python train.py --arch="vit" --model="image classifier" --dataset="flat shapes of many kinds, plain or patterned, on busy backdrops" --train_examples=48750 --image_size=32 --crop_scale_min=1 --horizontal_flip=false --translate=0.06 --color_jitter=0.1 --targets=["its colour"] --num_classes=12 --norm="layernorm" --norm_position="pre" --activation="gelu" --mlp_ratio=4 --head_dim=32 --fused_qkv=false --bias="all" --qk_norm=false --parallel_block=false --inner_norm=false --drop_path=0.1 --patch_size=[4, 4] --conv_stem=true --layers=8 --width=384 --positions="learned" --pooling="class_token" --mixing="mixup" --loss="cross_entropy" --init="kaiming_normal" --residual_init="none" --optimizer="soap" --beta2=0.95 --lr=0.00079 --beta1=0.95 --shampoo_beta=0.95 --eps=1e-08 --precondition_frequency=32 --max_precond_dim=1024 --one_sided=true --adamw_lr_other_params=0.002 --sam_rho=0.05 --steps=7300 --batch_size=128 --epochs=19.2 --lr_schedule="cosine_restarts" --final_lr_fraction=0.01 --warmup_steps=140 --weight_decay=0.3 --adamw_weight_decay_other_params=0
Rows from block 4, named by matrix and row number. Rows with one number belong to one attention dimension. Each number is 200 + 40 x the weight over its row's rms, rounded and kept within 0 to 999. All counts start at 0. After the name is the row's rms in percent of the matrix's.
# v: attention value (model.blocks.4.attn.v.weight, 384x384), inputs 0-191
# proj: attention output (model.blocks.4.attn.proj.weight, 384x384, transposed), outputs 0-191
v.330,093,229,261,218,251,245,228,277,216,189,276,172,254,199,190,220,200,215,176,234,216,242,245,220,168,207,193,125,213,137,204,113,268,197,219,224,135,230,178,160,125,195,147,181,218,226,211,229,266,198,276,214,198,131,283,159,196,123,256,180,202,247,259,197,236,161,179,179,236,236,165,207,176,151,157,161,144,165,200,240,236,242,133,208,239,193,225,199,144,248,167,230,188,254,267,231,267,174,212,159,131,174,207,167,182,154,197,172,220,236,238,144,229,123,191,246,217,182,275,214,161,258,216,210,279,236,182,193,169,209,184,136,167,189,250,189,144,204,165,178,159,128,215,152,230,238,155,224,193,201,104,205,225,193,191,271,198,191,191,212,168,272,194,140,189,222,158,280,271,221,203,219,172,177,267,147,169,257,145,251,187,186,117,197,186,200,185,206,292,154,173,186,166
v.331,095,201,218,223,248,250,175,229,215,228,179,133,139,192,297,261,269,238,143,232,244,192,276,170,181,197,260,264,201,217,226,207,193,260,250,228,199,243,152,166,145,173,142,171,165,227,181,145,192,239,223,163,201,222,225,130,274,177,283,164,267,231,258,176,199,139,218,214,276,226,293,228,200,124,122,213,167,286,196,157,193,183,189,191,195,195,304,233,260,206,230,242,193,234,208,243,223,177,178,237,236,188,198,139,240,184,192,173,214,183,202,148,254,143,219,239,231,239,128,151,225,142,185,270,209,180,165,202,184,203,218,251,174,227,184,194,183,163,227,179,272,199,149,185,232,156,229,204,255,225,160,268,242,247,260,204,214,189,194,227,266,193,162,174,172,237,231,251,238,150,202,225,198,215,250,205,131,184,202,175,223,234,158,178,146,200,188,195,234,235,281,200,247
v.332,101,182,195,142,197,196,179,192,187,149,247,151,182,224,217,157,185,236,219,221,206,213,197,230,235,262,261,243,249,215,197,233,223,166,195,133,240,217,235,201,195,208,158,219,152,255,158,224,188,183,147,175,182,198,211,150,233,211,288,218,182,240,214,209,248,174,187,208,294,215,201,191,204,257,185,229,161,142,189,186,189,215,147,163,152,234,198,261,229,146,184,110,206,216,258,238,176,228,157,191,162,184,245,173,300,274,246,239,62,167,309,211,177,268,265,161,253,221,164,172,136,200,195,142,149,167,224,222,220,216,146,144,258,184,209,144,198,192,253,191,177,176,209,231,242,222,227,152,245,263,164,238,224,210,167,193,184,223,287,160,171,158,197,171,157,191,244,253,176,242,170,258,171,197,184,219,208,202,166,255,234,100,229,199,175,222,175,220,237,147,191,248,93
v.333,112,245,202,178,163,172,239,300,160,147,204,182,228,188,224,156,248,124,141,228,215,206,155,232,258,218,208,241,282,218,172,247,168,304,156,152,72,149,211,223,213,171,175,219,230,226,199,217,180,211,153,168,183,186,183,172,165,253,228,195,177,221,187,238,253,199,201,184,231,125,222,163,201,255,194,173,192,218,223,254,178,161,216,191,199,211,154,269,233,187,187,213,150,213,189,229,140,226,163,118,200,189,132,120,192,245,246,234,187,251,242,190,297,198,166,186,189,192,250,246,208,168,175,188,233,127,166,214,215,130,85,207,202,240,142,217,181,206,229,201,235,234,180,220,175,215,157,204,141,251,203,177,189,205,206,251,272,183,182,222,181,169,229,208,198,174,143,175,202,187,220,179,172,168,201,172,103,182,195,195,245,170,212,177,173,132,203,192,117,206,97,213,223
v.334,100,190,190,231,221,210,149,142,239,159,283,256,209,213,186,195,173,147,203,197,160,245,311,240,212,180,231,187,192,275,287,262,258,157,269,265,159,228,209,135,165,144,166,149,172,130,256,231,147,203,203,198,158,237,264,202,206,160,178,140,219,275,266,130,232,183,217,147,187,228,154,180,228,195,111,201,198,147,206,220,243,220,214,154,194,268,198,167,151,198,146,184,204,159,236,151,246,202,169,189,246,128,192,152,225,252,124,247,220,185,217,204,158,201,167,145,247,195,243,273,154,200,241,207,236,240,249,215,152,143,234,210,209,166,264,135,224,198,216,229,184,134,224,147,282,153,157,214,188,192,130,238,162,194,254,231,221,205,192,207,213,181,177,223,253,151,218,221,278,189,202,240,253,263,197,187,231,212,222,253,263,218,200,212,182,147,180,209,209,272,202,196,178
v.335,104,239,177,228,271,226,185,263,188,172,187,154,258,148,214,203,200,218,153,178,216,277,150,232,258,172,233,295,195,178,199,218,222,147,183,217,218,201,191,214,190,178,146,229,146,212,199,124,140,237,186,183,269,234,199,185,194,153,206,188,209,178,295,192,270,231,207,137,205,189,175,178,254,255,165,161,201,195,170,275,262,224,195,224,221,120,195,226,163,158,184,228,206,201,221,201,251,197,175,200,187,246,110,235,144,242,84,238,164,204,235,255,226,211,244,174,200,190,204,68,195,227,225,255,272,203,216,239,165,226,230,158,241,205,282,195,232,122,195,237,203,191,228,203,188,164,230,209,207,146,151,209,213,167,232,165,257,221,256,292,229,265,189,176,150,186,247,170,194,133,203,210,201,161,217,204,228,202,215,201,151,194,131,253,158,169,237,281,187,247,201,222,223
v.336,100,258,213,187,238,211,180,232,211,222,186,204,217,145,182,221,177,195,192,172,220,209,228,243,160,198,197,206,163,129,188,161,168,158,178,152,237,223,219,248,122,182,167,196,195,203,167,256,191,239,187,108,188,131,256,189,242,204,171,132,180,174,162,233,199,120,236,268,190,158,202,211,133,263,206,242,126,206,168,194,162,166,94,185,214,158,149,229,269,147,183,221,168,178,170,133,255,214,148,219,174,190,184,166,175,219,235,130,204,136,265,239,169,229,223,163,206,140,163,148,211,137,246,239,226,174,229,167,184,207,256,77,247,211,201,206,184,155,104,157,159,140,219,234,263,265,210,136,218,163,164,163,160,238,265,182,242,160,126,180,276,144,156,213,150,252,204,218,169,186,216,269,212,181,246,253,157,155,112,138,197,189,209,227,285,228,222,165,235,208,224,173,209
v.337,105,216,148,197,210,233,221,237,269,183,176,196,91,204,241,176,213,276,224,139,108,204,220,169,163,116,124,232,202,181,148,185,191,222,144,213,270,230,234,167,199,167,231,200,190,201,225,204,135,227,200,154,187,283,188,273,184,287,218,227,211,138,191,205,114,259,156,270,224,156,222,163,242,193,201,172,205,208,215,206,208,168,210,237,191,171,196,180,216,159,246,191,167,215,157,218,201,173,178,165,241,232,197,209,198,244,185,140,229,138,165,270,248,180,175,184,121,226,228,203,241,112,230,252,207,182,160,177,200,204,204,170,197,233,207,154,282,170,240,148,206,230,194,201,117,232,241,278,204,191,242,165,198,132,199,203,155,258,154,185,247,256,125,191,131,231,216,158,193,164,208,229,219,123,247,171,165,169,235,125,217,251,187,169,127,208,187,159,145,247,213,238,207
v.338,097,113,193,251,159,224,237,226,155,147,231,213,182,177,205,169,213,199,256,227,184,228,161,213,163,228,163,206,195,107,148,245,207,217,286,153,207,213,145,232,118,166,173,161,164,216,206,213,157,197,287,224,194,255,225,244,238,241,212,175,185,195,231,130,257,198,200,200,179,199,217,234,222,204,171,208,142,171,230,86,288,157,161,198,223,160,183,175,225,243,227,214,248,234,182,172,205,175,205,218,260,183,196,290,54,234,252,292,234,160,190,233,212,200,190,227,136,161,180,181,211,212,176,171,156,213,246,149,156,141,261,279,171,199,269,213,244,157,225,164,193,151,239,203,144,216,146,125,214,224,163,203,163,141,190,193,211,240,164,238,228,188,104,205,217,231,145,199,202,162,195,253,182,201,192,150,257,240,243,160,233,232,231,235,210,272,173,170,236,222,192,109,209
v.339,098,189,245,267,269,258,202,163,168,160,219,194,266,211,178,194,205,215,195,204,189,239,223,221,276,221,287,201,236,106,174,185,164,161,193,227,90,242,194,189,270,180,191,221,219,229,191,169,205,265,175,178,210,185,254,218,251,193,202,167,162,217,218,150,235,217,113,130,231,231,186,167,193,188,133,204,245,178,163,180,216,244,271,257,207,153,162,239,235,183,173,245,200,196,220,165,266,296,237,176,214,122,190,183,184,145,163,168,193,191,201,156,209,256,161,265,223,212,225,170,132,212,214,164,261,178,226,158,244,201,232,128,100,239,205,232,158,226,216,222,141,241,142,223,228,160,217,163,221,107,228,179,231,175,126,169,166,197,283,167,223,182,154,180,244,254,192,284,284,176,326,210,178,187,206,228,252,248,141,244,197,183,198,154,121,126,132,259,199,207,225,235,232
v.340,114,190,231,124,271,208,222,182,148,214,150,148,179,221,244,195,213,237,161,238,269,216,187,245,207,209,230,238,154,278,171,186,205,308,139,107,192,206,271,231,271,255,221,247,261,129,169,187,201,189,198,279,239,187,267,234,256,186,182,207,223,144,216,236,249,166,185,158,235,210,272,179,155,254,188,196,187,202,233,219,192,260,167,237,265,263,163,144,155,126,201,133,238,207,172,125,327,173,238,220,150,168,186,220,151,168,252,251,211,242,223,152,195,228,163,203,230,252,207,177,193,223,241,216,192,261,235,247,218,249,215,171,149,175,170,199,209,167,183,159,170,180,181,234,219,206,134,226,190,207,224,169,243,276,175,217,162,137,238,171,194,125,249,214,201,263,224,188,230,180,166,179,181,259,241,191,160,165,188,249,166,177,205,234,186,184,216,213,190,99,252,279,232
v.341,093,237,188,208,196,301,213,208,157,175,158,187,203,201,221,207,312,252,117,185,203,197,203,223,280,194,260,257,203,259,182,258,206,207,165,192,224,244,270,174,258,253,198,228,109,281,199,180,265,225,175,211,207,166,236,186,110,214,195,148,181,166,213,230,140,117,134,153,193,230,233,214,242,209,175,269,193,145,182,173,214,175,192,209,152,138,284,216,214,163,176,234,198,274,214,277,189,237,248,176,223,155,158,247,215,183,211,268,146,174,252,238,202,200,211,158,179,178,170,202,188,194,204,231,194,120,200,191,213,172,235,118,164,215,176,194,177,150,213,202,179,179,223,259,219,193,166,275,184,184,176,269,223,283,250,229,190,237,294,219,206,153,147,232,186,187,153,264,134,186,203,186,271,217,170,229,225,165,259,138,244,224,267,210,120,177,239,210,235,232,186,233,212
v.342,090,180,193,165,134,194,216,218,177,224,183,256,146,169,172,200,270,192,245,254,185,287,248,220,205,211,217,217,227,312,235,157,242,242,174,265,226,190,195,239,220,256,252,195,192,176,124,227,202,235,193,174,213,186,114,206,287,219,292,226,292,228,188,196,166,186,189,210,226,187,250,213,175,158,209,199,206,228,241,273,234,207,245,257,159,237,215,276,246,149,157,253,219,231,184,179,195,187,198,172,246,110,284,163,261,190,115,141,204,204,169,255,192,193,249,181,209,193,230,243,150,243,238,160,171,213,234,164,177,283,230,263,189,170,213,213,264,218,222,191,169,245,191,235,178,271,133,204,196,214,164,218,163,206,240,282,271,157,153,197,148,219,222,176,276,180,206,162,139,244,164,194,187,243,286,186,199,150,125,194,167,296,197,231,187,158,203,220,218,124,189,182,149
v.343,109,316,165,211,257,139,192,117,177,187,226,235,146,186,173,249,213,212,186,169,196,205,175,221,225,163,148,237,221,266,183,212,203,231,203,131,176,144,270,179,227,199,152,215,213,201,198,213,264,208,232,226,222,183,229,202,222,239,197,157,152,231,176,158,164,187,130,155,255,208,224,153,261,215,257,203,202,228,230,289,254,213,215,259,202,216,219,236,229,172,192,185,247,184,181,118,227,167,137,141,201,206,212,220,200,142,252,211,165,231,188,241,196,196,185,161,170,300,215,145,153,193,191,190,157,214,196,202,165,253,181,196,142,139,233,176,168,186,174,223,249,268,179,197,220,274,196,212,177,164,221,170,178,194,216,221,215,226,157,60,161,189,187,218,206,123,167,156,208,150,172,210,261,177,157,183,163,196,218,232,246,257,215,182,221,259,232,253,192,215,167,188,203
v.344,092,207,207,240,243,242,143,209,223,134,172,239,179,223,254,192,262,231,175,135,210,172,177,239,196,218,219,208,245,225,194,199,183,217,189,171,266,196,210,233,197,122,220,199,122,217,151,148,156,167,150,225,202,200,218,172,175,176,174,183,183,222,240,168,160,233,147,212,156,267,212,258,144,203,172,154,205,239,201,241,164,221,216,198,220,180,215,249,180,223,223,255,146,190,167,150,178,246,314,211,211,208,138,221,222,198,189,238,212,197,219,174,123,186,166,183,187,206,125,188,179,243,178,158,193,217,209,217,229,179,184,237,214,200,182,254,140,235,211,287,177,174,167,191,203,162,132,137,230,173,87,139,254,174,163,216,224,262,240,198,235,187,175,136,214,240,226,348,235,140,222,189,189,125,186,299,202,198,252,189,202,173,170,234,223,158,177,226,197,160,182,263,203
v.345,108,179,177,180,218,215,221,174,207,164,204,233,239,226,177,161,218,172,164,210,202,274,245,300,182,184,222,215,193,253,204,196,216,213,183,178,126,186,211,182,252,209,263,238,246,227,152,211,261,178,155,204,249,144,193,178,202,198,159,186,150,263,220,228,262,181,136,195,303,230,249,222,252,231,191,179,240,184,202,252,248,254,200,230,145,208,132,285,219,163,147,178,202,251,155,188,263,170,135,194,196,214,151,180,245,198,280,180,215,214,218,200,155,166,200,141,219,202,191,251,143,227,247,310,144,196,226,111,175,258,122,174,108,210,156,191,176,173,278,257,176,220,172,218,229,186,137,112,216,155,230,195,237,215,219,183,198,186,204,217,237,169,223,200,206,178,193,232,179,276,146,133,150,182,196,209,153,233,184,261,243,166,197,153,150,178,262,224,202,211,144,233,161
v.346,099,212,221,269,215,194,198,206,216,183,222,188,209,186,264,231,218,199,274,275,241,169,187,241,152,179,164,286,190,217,187,226,144,178,255,235,222,199,161,192,216,189,176,232,254,179,200,177,207,193,194,191,257,145,239,187,173,160,163,248,186,257,214,181,214,244,261,198,177,194,229,152,213,134,197,248,270,159,175,173,197,221,148,220,207,225,136,182,149,192,197,216,221,198,174,210,177,114,220,214,199,125,141,208,249,231,149,225,213,225,247,194,150,265,311,257,241,195,274,127,203,230,268,215,205,286,244,272,164,191,247,170,254,247,182,151,250,193,119,248,198,203,242,263,185,201,226,206,136,242,207,177,224,181,204,208,204,100,235,160,120,214,169,230,156,159,219,261,242,217,204,220,145,195,129,204,259,257,188,283,174,262,171,214,227,215,219,185,271,184,164,232,133
v.347,104,236,169,152,215,205,180,139,226,179,155,259,231,218,221,179,223,155,210,251,194,223,234,257,154,231,232,153,263,172,219,302,233,245,172,210,231,152,199,150,205,212,173,216,219,128,267,132,221,179,164,204,226,156,206,254,265,147,176,179,205,232,158,140,212,164,269,160,283,174,254,171,157,239,187,276,210,277,166,233,196,241,201,195,185,228,92,218,216,230,167,144,229,273,208,178,198,202,116,160,202,267,141,238,201,228,109,212,189,226,225,205,224,164,173,250,210,229,259,190,169,273,154,220,191,226,235,216,253,225,213,215,229,265,165,189,133,208,191,172,217,231,199,223,227,244,201,172,167,209,234,182,145,222,216,145,201,183,182,165,100,240,182,185,244,159,249,161,233,174,203,177,150,217,224,214,174,213,196,360,237,169,232,177,255,273,189,207,171,168,193,178,162
proj.330,092,199,153,172,195,212,207,116,176,210,311,223,210,238,222,224,135,204,222,167,211,195,193,189,171,202,220,206,141,219,202,187,148,163,257,155,221,267,132,153,171,208,206,256,222,156,187,190,156,218,166,216,228,218,144,173,267,223,126,217,230,174,168,266,141,208,214,152,145,193,201,202,222,202,185,230,214,221,225,160,182,178,242,186,174,201,220,186,203,114,180,248,146,147,201,187,178,147,187,175,207,191,222,172,258,210,260,220,213,90,215,213,195,263,176,237,229,204,172,171,201,176,147,208,138,155,181,199,203,170,232,207,221,214,130,187,148,212,226,155,206,211,221,186,165,101,159,185,195,190,221,231,230,212,216,230,203,146,303,218,209,248,186,199,185,169,225,188,190,180,231,198,162,272,257,242,244,234,215,190,203,267,195,221,137,252,160,220,183,219,225,246,306
proj.331,103,184,173,183,221,172,139,197,187,195,267,173,264,202,152,230,183,199,221,188,107,232,157,193,191,218,191,196,193,213,200,146,208,189,178,127,156,182,197,126,145,201,230,239,271,240,132,155,171,223,119,199,223,205,144,191,169,197,165,167,239,181,206,227,175,115,151,204,138,119,217,180,244,246,180,212,169,174,235,138,256,156,216,215,159,227,228,116,190,191,190,226,247,195,247,167,205,159,144,174,228,194,234,193,248,256,185,282,215,191,235,276,194,262,229,268,182,201,226,209,226,213,224,206,148,195,141,204,208,252,170,180,183,184,163,201,203,182,281,190,198,252,163,232,168,162,184,206,103,205,166,182,238,161,196,229,130,137,221,227,153,252,190,163,163,250,201,191,144,243,196,176,250,150,176,200,258,213,174,217,172,159,212,231,184,306,156,184,190,168,172,209,236
proj.332,106,191,190,214,188,190,177,128,143,213,209,152,283,238,223,188,135,143,189,173,222,257,295,205,163,197,194,248,199,168,250,232,153,151,178,251,151,199,185,168,248,198,197,242,207,249,216,234,189,252,252,160,250,202,255,203,176,169,173,162,192,276,210,284,216,267,287,245,127,191,179,230,227,128,182,200,160,215,188,195,163,192,278,195,217,128,223,184,218,172,193,237,160,175,273,202,205,261,199,215,189,190,227,228,225,206,222,155,244,159,191,198,186,269,182,196,231,201,214,144,263,160,207,227,181,207,174,210,241,194,216,261,241,194,114,202,184,227,195,232,90,225,241,330,201,164,211,224,221,215,224,204,200,137,224,212,186,139,221,254,215,227,267,210,185,197,187,255,256,205,148,206,265,181,179,182,149,257,220,198,238,293,168,245,195,180,244,184,242,225,220,183,149
proj.333,107,187,170,217,190,211,157,163,268,217,184,190,186,226,219,235,214,224,234,217,215,250,204,235,161,170,179,250,174,150,181,242,253,216,211,232,189,216,289,235,235,233,207,194,215,176,204,195,218,160,194,146,162,201,205,199,192,222,282,204,231,263,168,169,201,211,220,160,193,174,222,160,224,230,223,197,220,151,192,194,193,159,224,261,207,173,204,241,184,119,198,162,188,222,165,205,204,153,201,217,213,232,207,208,260,158,196,112,256,232,213,208,181,169,234,170,186,222,180,127,224,156,206,152,209,193,209,198,198,273,282,200,195,208,216,177,194,181,161,215,258,155,208,190,148,219,239,308,231,155,180,143,238,162,232,187,263,156,172,191,197,195,185,236,236,178,218,267,174,206,231,222,218,250,230,194,167,147,224,177,221,243,154,196,249,244,157,195,211,224,260,199,264
proj.334,095,154,260,143,200,226,186,133,151,219,247,216,184,190,246,216,106,161,188,162,219,287,241,230,170,180,198,225,182,210,211,175,138,120,191,270,202,197,161,193,212,190,173,138,152,219,148,237,213,197,146,209,224,188,168,184,226,207,131,180,194,149,202,178,210,215,179,262,178,142,266,206,197,150,185,264,223,232,249,248,185,211,203,322,187,153,160,172,166,198,157,198,249,175,251,291,216,204,249,150,238,205,210,219,166,235,268,201,137,145,201,204,193,248,220,235,261,162,176,166,213,207,187,242,195,174,225,159,237,276,170,178,179,188,217,230,262,222,237,227,159,266,205,243,194,180,191,136,208,237,159,215,209,150,221,160,165,237,215,280,231,235,250,267,105,219,210,231,207,154,186,141,241,188,311,211,203,182,169,174,153,176,237,157,208,172,259,276,219,131,262,191,152
proj.335,099,199,206,177,184,147,242,215,169,185,200,170,220,168,224,212,244,192,148,215,197,168,170,218,180,180,227,170,160,186,221,179,123,191,261,206,207,208,167,219,175,176,232,188,192,203,233,217,174,299,188,237,211,174,276,198,179,169,112,210,216,118,201,206,240,195,206,176,194,228,242,122,254,171,131,222,221,185,219,210,168,216,243,215,202,222,236,182,202,300,203,147,195,177,224,243,213,155,177,185,272,277,215,215,288,179,281,185,244,61,209,142,198,102,284,242,198,204,227,225,255,169,151,227,163,143,184,185,254,155,154,145,198,195,218,168,184,110,199,174,252,223,142,186,188,208,167,205,192,281,124,120,163,196,224,199,117,195,194,231,208,174,203,226,162,301,273,286,238,218,184,169,233,147,198,163,272,220,130,206,134,211,258,223,169,219,148,171,156,209,174,208,217
proj.336,095,191,195,224,191,199,151,222,140,166,201,176,207,204,217,207,254,132,202,176,194,244,216,194,209,209,231,177,200,237,200,223,190,221,162,190,147,141,110,195,202,234,236,235,163,232,258,265,197,196,195,266,179,177,239,189,274,187,166,203,189,245,200,195,180,319,145,199,254,165,182,89,290,113,131,193,179,227,78,192,171,198,169,219,172,206,266,214,207,209,218,137,195,147,200,191,187,206,238,207,260,243,141,262,227,170,181,207,196,248,119,169,203,217,236,187,160,150,231,229,184,179,240,153,209,171,215,206,238,201,174,230,223,167,216,208,197,182,219,156,245,240,154,250,154,236,190,201,164,196,249,193,228,194,185,253,201,127,234,227,230,289,199,203,252,143,231,219,147,250,160,175,193,194,154,192,307,252,148,161,232,140,166,216,213,204,179,196,166,205,224,247,210
proj.337,111,172,225,187,253,170,164,249,255,214,201,211,220,168,188,166,213,209,153,188,232,231,142,213,240,212,182,222,174,229,166,203,202,195,200,209,182,184,221,298,163,132,221,201,262,172,206,151,179,160,206,209,192,210,178,211,199,167,258,156,221,239,153,161,190,211,201,209,179,264,162,181,144,232,164,192,258,203,157,210,173,182,204,212,185,201,183,203,170,246,250,196,169,204,174,238,206,190,225,156,215,232,195,200,209,195,257,288,184,240,203,222,185,165,165,225,221,141,205,210,171,224,195,210,225,163,266,224,181,200,182,205,161,186,207,177,206,149,158,206,190,229,215,182,204,226,153,119,256,195,228,225,200,198,194,222,204,168,179,206,194,186,210,218,163,218,238,245,167,302,230,168,197,180,164,179,185,108,187,240,215,185,243,182,250,201,225,178,214,226,192,204,194
proj.338,098,210,197,227,233,187,144,175,193,211,189,224,251,230,170,283,207,208,209,227,213,277,190,145,193,152,270,135,177,185,154,217,214,138,152,261,217,297,186,161,160,206,221,179,191,307,138,160,206,260,228,177,201,283,226,248,152,146,160,240,249,192,191,193,184,201,120,161,139,182,200,255,181,212,232,75,181,213,185,275,118,186,287,168,134,210,155,192,118,227,172,181,177,164,224,177,270,116,164,233,219,266,230,209,234,206,156,182,190,176,170,243,134,279,223,166,176,189,247,194,196,209,205,179,221,236,181,282,189,198,186,202,194,199,154,177,233,184,199,186,214,222,214,155,219,181,153,195,229,230,139,130,229,176,216,230,198,144,218,313,199,186,219,263,123,137,239,203,233,239,173,266,268,163,234,217,206,272,197,203,158,188,236,168,212,185,212,164,202,256,234,183,202
proj.339,099,188,198,238,200,152,266,151,163,169,221,237,208,197,203,242,216,221,311,193,240,127,192,170,240,161,203,222,170,181,176,210,215,193,226,300,189,284,137,185,149,230,162,241,195,149,258,193,173,156,212,191,180,230,184,203,224,206,168,161,215,262,241,208,234,220,174,168,160,246,239,127,195,170,164,169,164,134,209,175,171,162,252,238,215,225,244,218,211,174,177,187,174,152,198,256,178,165,119,201,206,242,152,223,223,223,317,165,250,218,166,212,208,199,176,217,270,160,272,216,265,165,224,179,224,105,194,229,211,216,214,216,226,256,178,210,222,258,202,170,235,216,164,241,176,187,219,269,240,196,144,145,172,170,175,211,124,207,195,142,273,259,208,137,244,189,188,228,167,237,132,203,169,181,249,181,185,205,211,132,192,253,227,256,210,188,179,265,266,239,213,190,222
proj.340,105,271,210,252,196,239,226,180,176,205,170,231,180,230,199,245,228,160,235,162,192,109,242,192,184,197,157,178,191,171,230,180,202,199,259,199,183,212,140,193,211,192,160,153,161,167,248,242,232,262,247,204,218,173,200,191,205,220,185,159,173,193,196,186,197,220,228,163,244,172,185,147,203,174,181,150,180,167,163,286,179,242,202,220,216,162,248,165,258,200,190,264,193,161,235,189,136,193,198,209,293,285,226,223,247,159,232,170,221,190,173,244,215,212,225,262,192,172,187,248,203,232,173,223,215,224,173,186,197,208,175,127,193,214,197,200,159,222,213,241,169,147,146,206,201,142,220,210,183,229,175,209,196,199,157,244,223,225,248,123,136,243,223,73,217,175,228,222,199,262,198,133,143,245,235,195,195,194,191,164,220,220,255,190,155,213,208,238,180,239,181,155,177
proj.341,100,225,175,209,253,189,181,244,150,164,225,158,168,191,116,179,212,207,177,183,262,189,218,144,188,207,155,143,229,210,198,205,214,137,231,198,162,193,168,228,185,142,133,129,122,217,197,213,168,178,246,255,145,186,157,214,232,192,224,183,189,132,257,226,209,200,241,247,173,180,247,184,150,157,194,184,215,225,228,181,229,160,155,196,193,257,265,199,152,197,228,154,207,188,215,149,251,213,219,219,198,255,260,225,218,256,166,256,226,221,187,201,240,213,131,199,245,144,211,178,244,246,190,216,153,216,223,223,241,190,190,173,203,283,195,147,231,218,157,223,220,226,216,232,229,232,216,186,170,223,148,274,230,178,193,194,183,166,226,202,139,196,247,211,225,295,181,135,227,167,195,184,290,181,138,197,233,211,235,216,157,265,185,172,221,158,231,206,144,208,211,209,226
proj.342,098,234,253,152,200,194,171,213,192,173,235,151,194,207,146,131,196,261,203,101,181,223,232,120,144,264,164,228,234,213,136,220,197,180,166,122,166,222,211,168,215,186,218,93,204,207,271,218,215,159,184,259,188,244,191,179,181,239,269,151,149,222,277,150,161,230,253,159,298,197,126,268,235,204,192,200,150,236,210,176,186,235,180,194,233,220,180,246,288,251,222,246,236,216,229,221,241,147,256,169,192,230,205,232,242,248,142,212,163,211,241,240,220,232,252,151,241,202,119,189,202,199,166,188,158,263,215,160,201,193,169,278,207,189,205,219,147,191,234,224,216,139,189,247,219,208,260,200,104,232,225,238,199,234,209,198,132,266,217,186,160,208,239,205,151,173,115,92,254,191,214,180,160,186,208,131,130,221,188,231,259,204,211,243,179,227,255,194,211,186,233,196,255
proj.343,107,237,228,219,198,183,268,256,197,158,183,199,201,197,248,180,136,178,177,197,188,224,190,200,234,147,196,204,180,180,191,197,240,219,231,234,229,178,206,205,279,195,155,171,209,120,193,233,160,160,185,193,188,220,257,155,153,202,258,138,166,180,259,141,177,169,197,205,242,155,206,220,232,219,228,241,221,207,216,212,220,190,190,185,179,166,191,126,235,197,247,167,202,257,139,221,179,209,188,197,229,199,112,167,173,151,185,212,183,208,163,170,240,177,222,211,237,160,178,220,202,221,186,274,185,214,229,140,216,253,203,154,139,180,282,210,178,226,228,189,173,203,206,157,185,244,249,197,245,175,206,161,205,147,153,223,182,270,187,251,277,171,217,181,216,264,220,197,209,202,126,195,248,124,171,253,226,161,192,226,129,175,195,247,194,169,213,158,183,221,241,184,145
proj.344,094,220,144,210,237,233,243,188,123,216,204,194,172,205,126,243,191,199,239,241,199,178,226,181,222,187,208,210,176,172,131,152,180,215,210,197,282,225,215,208,204,327,172,207,161,251,245,111,201,265,222,212,263,178,269,204,199,183,115,225,186,226,163,219,145,167,214,211,189,187,192,144,133,225,245,218,298,196,207,253,170,159,169,193,220,214,325,205,188,208,164,207,119,172,188,104,192,182,134,257,208,249,182,202,187,201,147,197,271,140,218,220,255,235,107,169,150,88,213,147,204,217,212,204,242,144,188,216,200,189,230,224,217,228,170,176,226,102,124,179,217,226,166,239,163,206,204,221,127,176,249,200,173,206,190,298,188,241,253,84,190,213,137,229,177,210,139,124,274,185,278,199,163,268,239,193,182,223,218,206,176,287,239,163,165,244,171,173,214,205,211,210,204
proj.345,120,222,242,242,188,190,222,185,132,197,196,184,168,149,184,177,260,194,175,148,159,238,189,192,182,219,165,168,165,235,232,219,211,220,184,169,186,221,170,175,199,229,179,186,193,164,228,198,199,196,183,213,207,172,228,197,145,267,221,146,201,172,248,173,206,217,196,226,174,160,180,148,229,183,246,159,201,195,255,167,224,202,216,223,229,175,204,191,237,146,179,216,185,147,155,205,194,258,185,158,227,217,232,217,180,241,95,129,220,159,185,162,236,250,221,216,229,209,177,239,195,205,105,236,201,241,183,229,196,196,182,182,240,142,194,229,130,234,153,217,195,187,172,184,160,182,168,185,175,233,184,223,166,244,178,208,230,207,198,177,190,141,185,214,139,241,111,147,189,189,205,200,163,183,183,235,229,186,163,156,215,129,212,211,211,199,198,221,186,240,180,181,202
proj.346,097,228,163,179,193,185,191,182,146,186,177,157,196,241,182,258,136,179,175,202,148,255,205,244,228,194,248,158,177,224,260,169,169,189,226,191,222,221,149,227,136,144,203,237,126,186,170,228,260,265,223,145,177,206,241,146,203,269,182,230,254,218,152,242,223,272,156,186,197,213,205,184,222,235,161,193,167,207,274,121,151,250,190,286,217,225,207,97,244,182,211,125,247,162,248,231,220,225,146,251,162,186,253,236,218,156,229,194,197,211,181,211,245,230,165,229,267,196,185,189,202,196,191,232,189,211,154,211,245,253,179,238,172,147,207,202,169,132,249,125,190,175,219,261,214,173,218,221,214,252,109,181,110,237,212,261,296,258,272,201,237,279,203,230,224,226,200,233,216,170,160,274,191,191,262,235,251,220,172,188,243,133,182,190,228,201,178,194,247,258,241,193,151
proj.347,111,219,178,207,224,187,234,173,177,191,240,195,208,170,242,217,183,249,281,170,214,255,243,177,192,248,175,201,225,228,170,201,210,172,229,169,206,209,210,227,184,186,158,192,193,173,198,215,184,189,205,225,184,196,234,209,164,245,167,172,166,185,195,201,188,174,210,207,206,227,184,181,244,248,251,159,193,183,211,189,191,205,193,190,175,151,235,201,140,240,210,158,247,151,190,159,190,194,271,169,168,232,179,166,209,191,186,192,272,139,155,148,143,193,170,213,229,194,188,224,194,136,145,217,228,231,190,220,175,185,211,196,169,205,217,215,207,187,218,215,235,174,256,156,182,216,224,196,193,233,220,175,166,163,177,153,163,263,188,204,135,198,157,179,201,209,223,182,141,224,198,262,188,203,243,198,227,213,182,228,203,194,180,222,183,114,238,190,218,200,129,149,227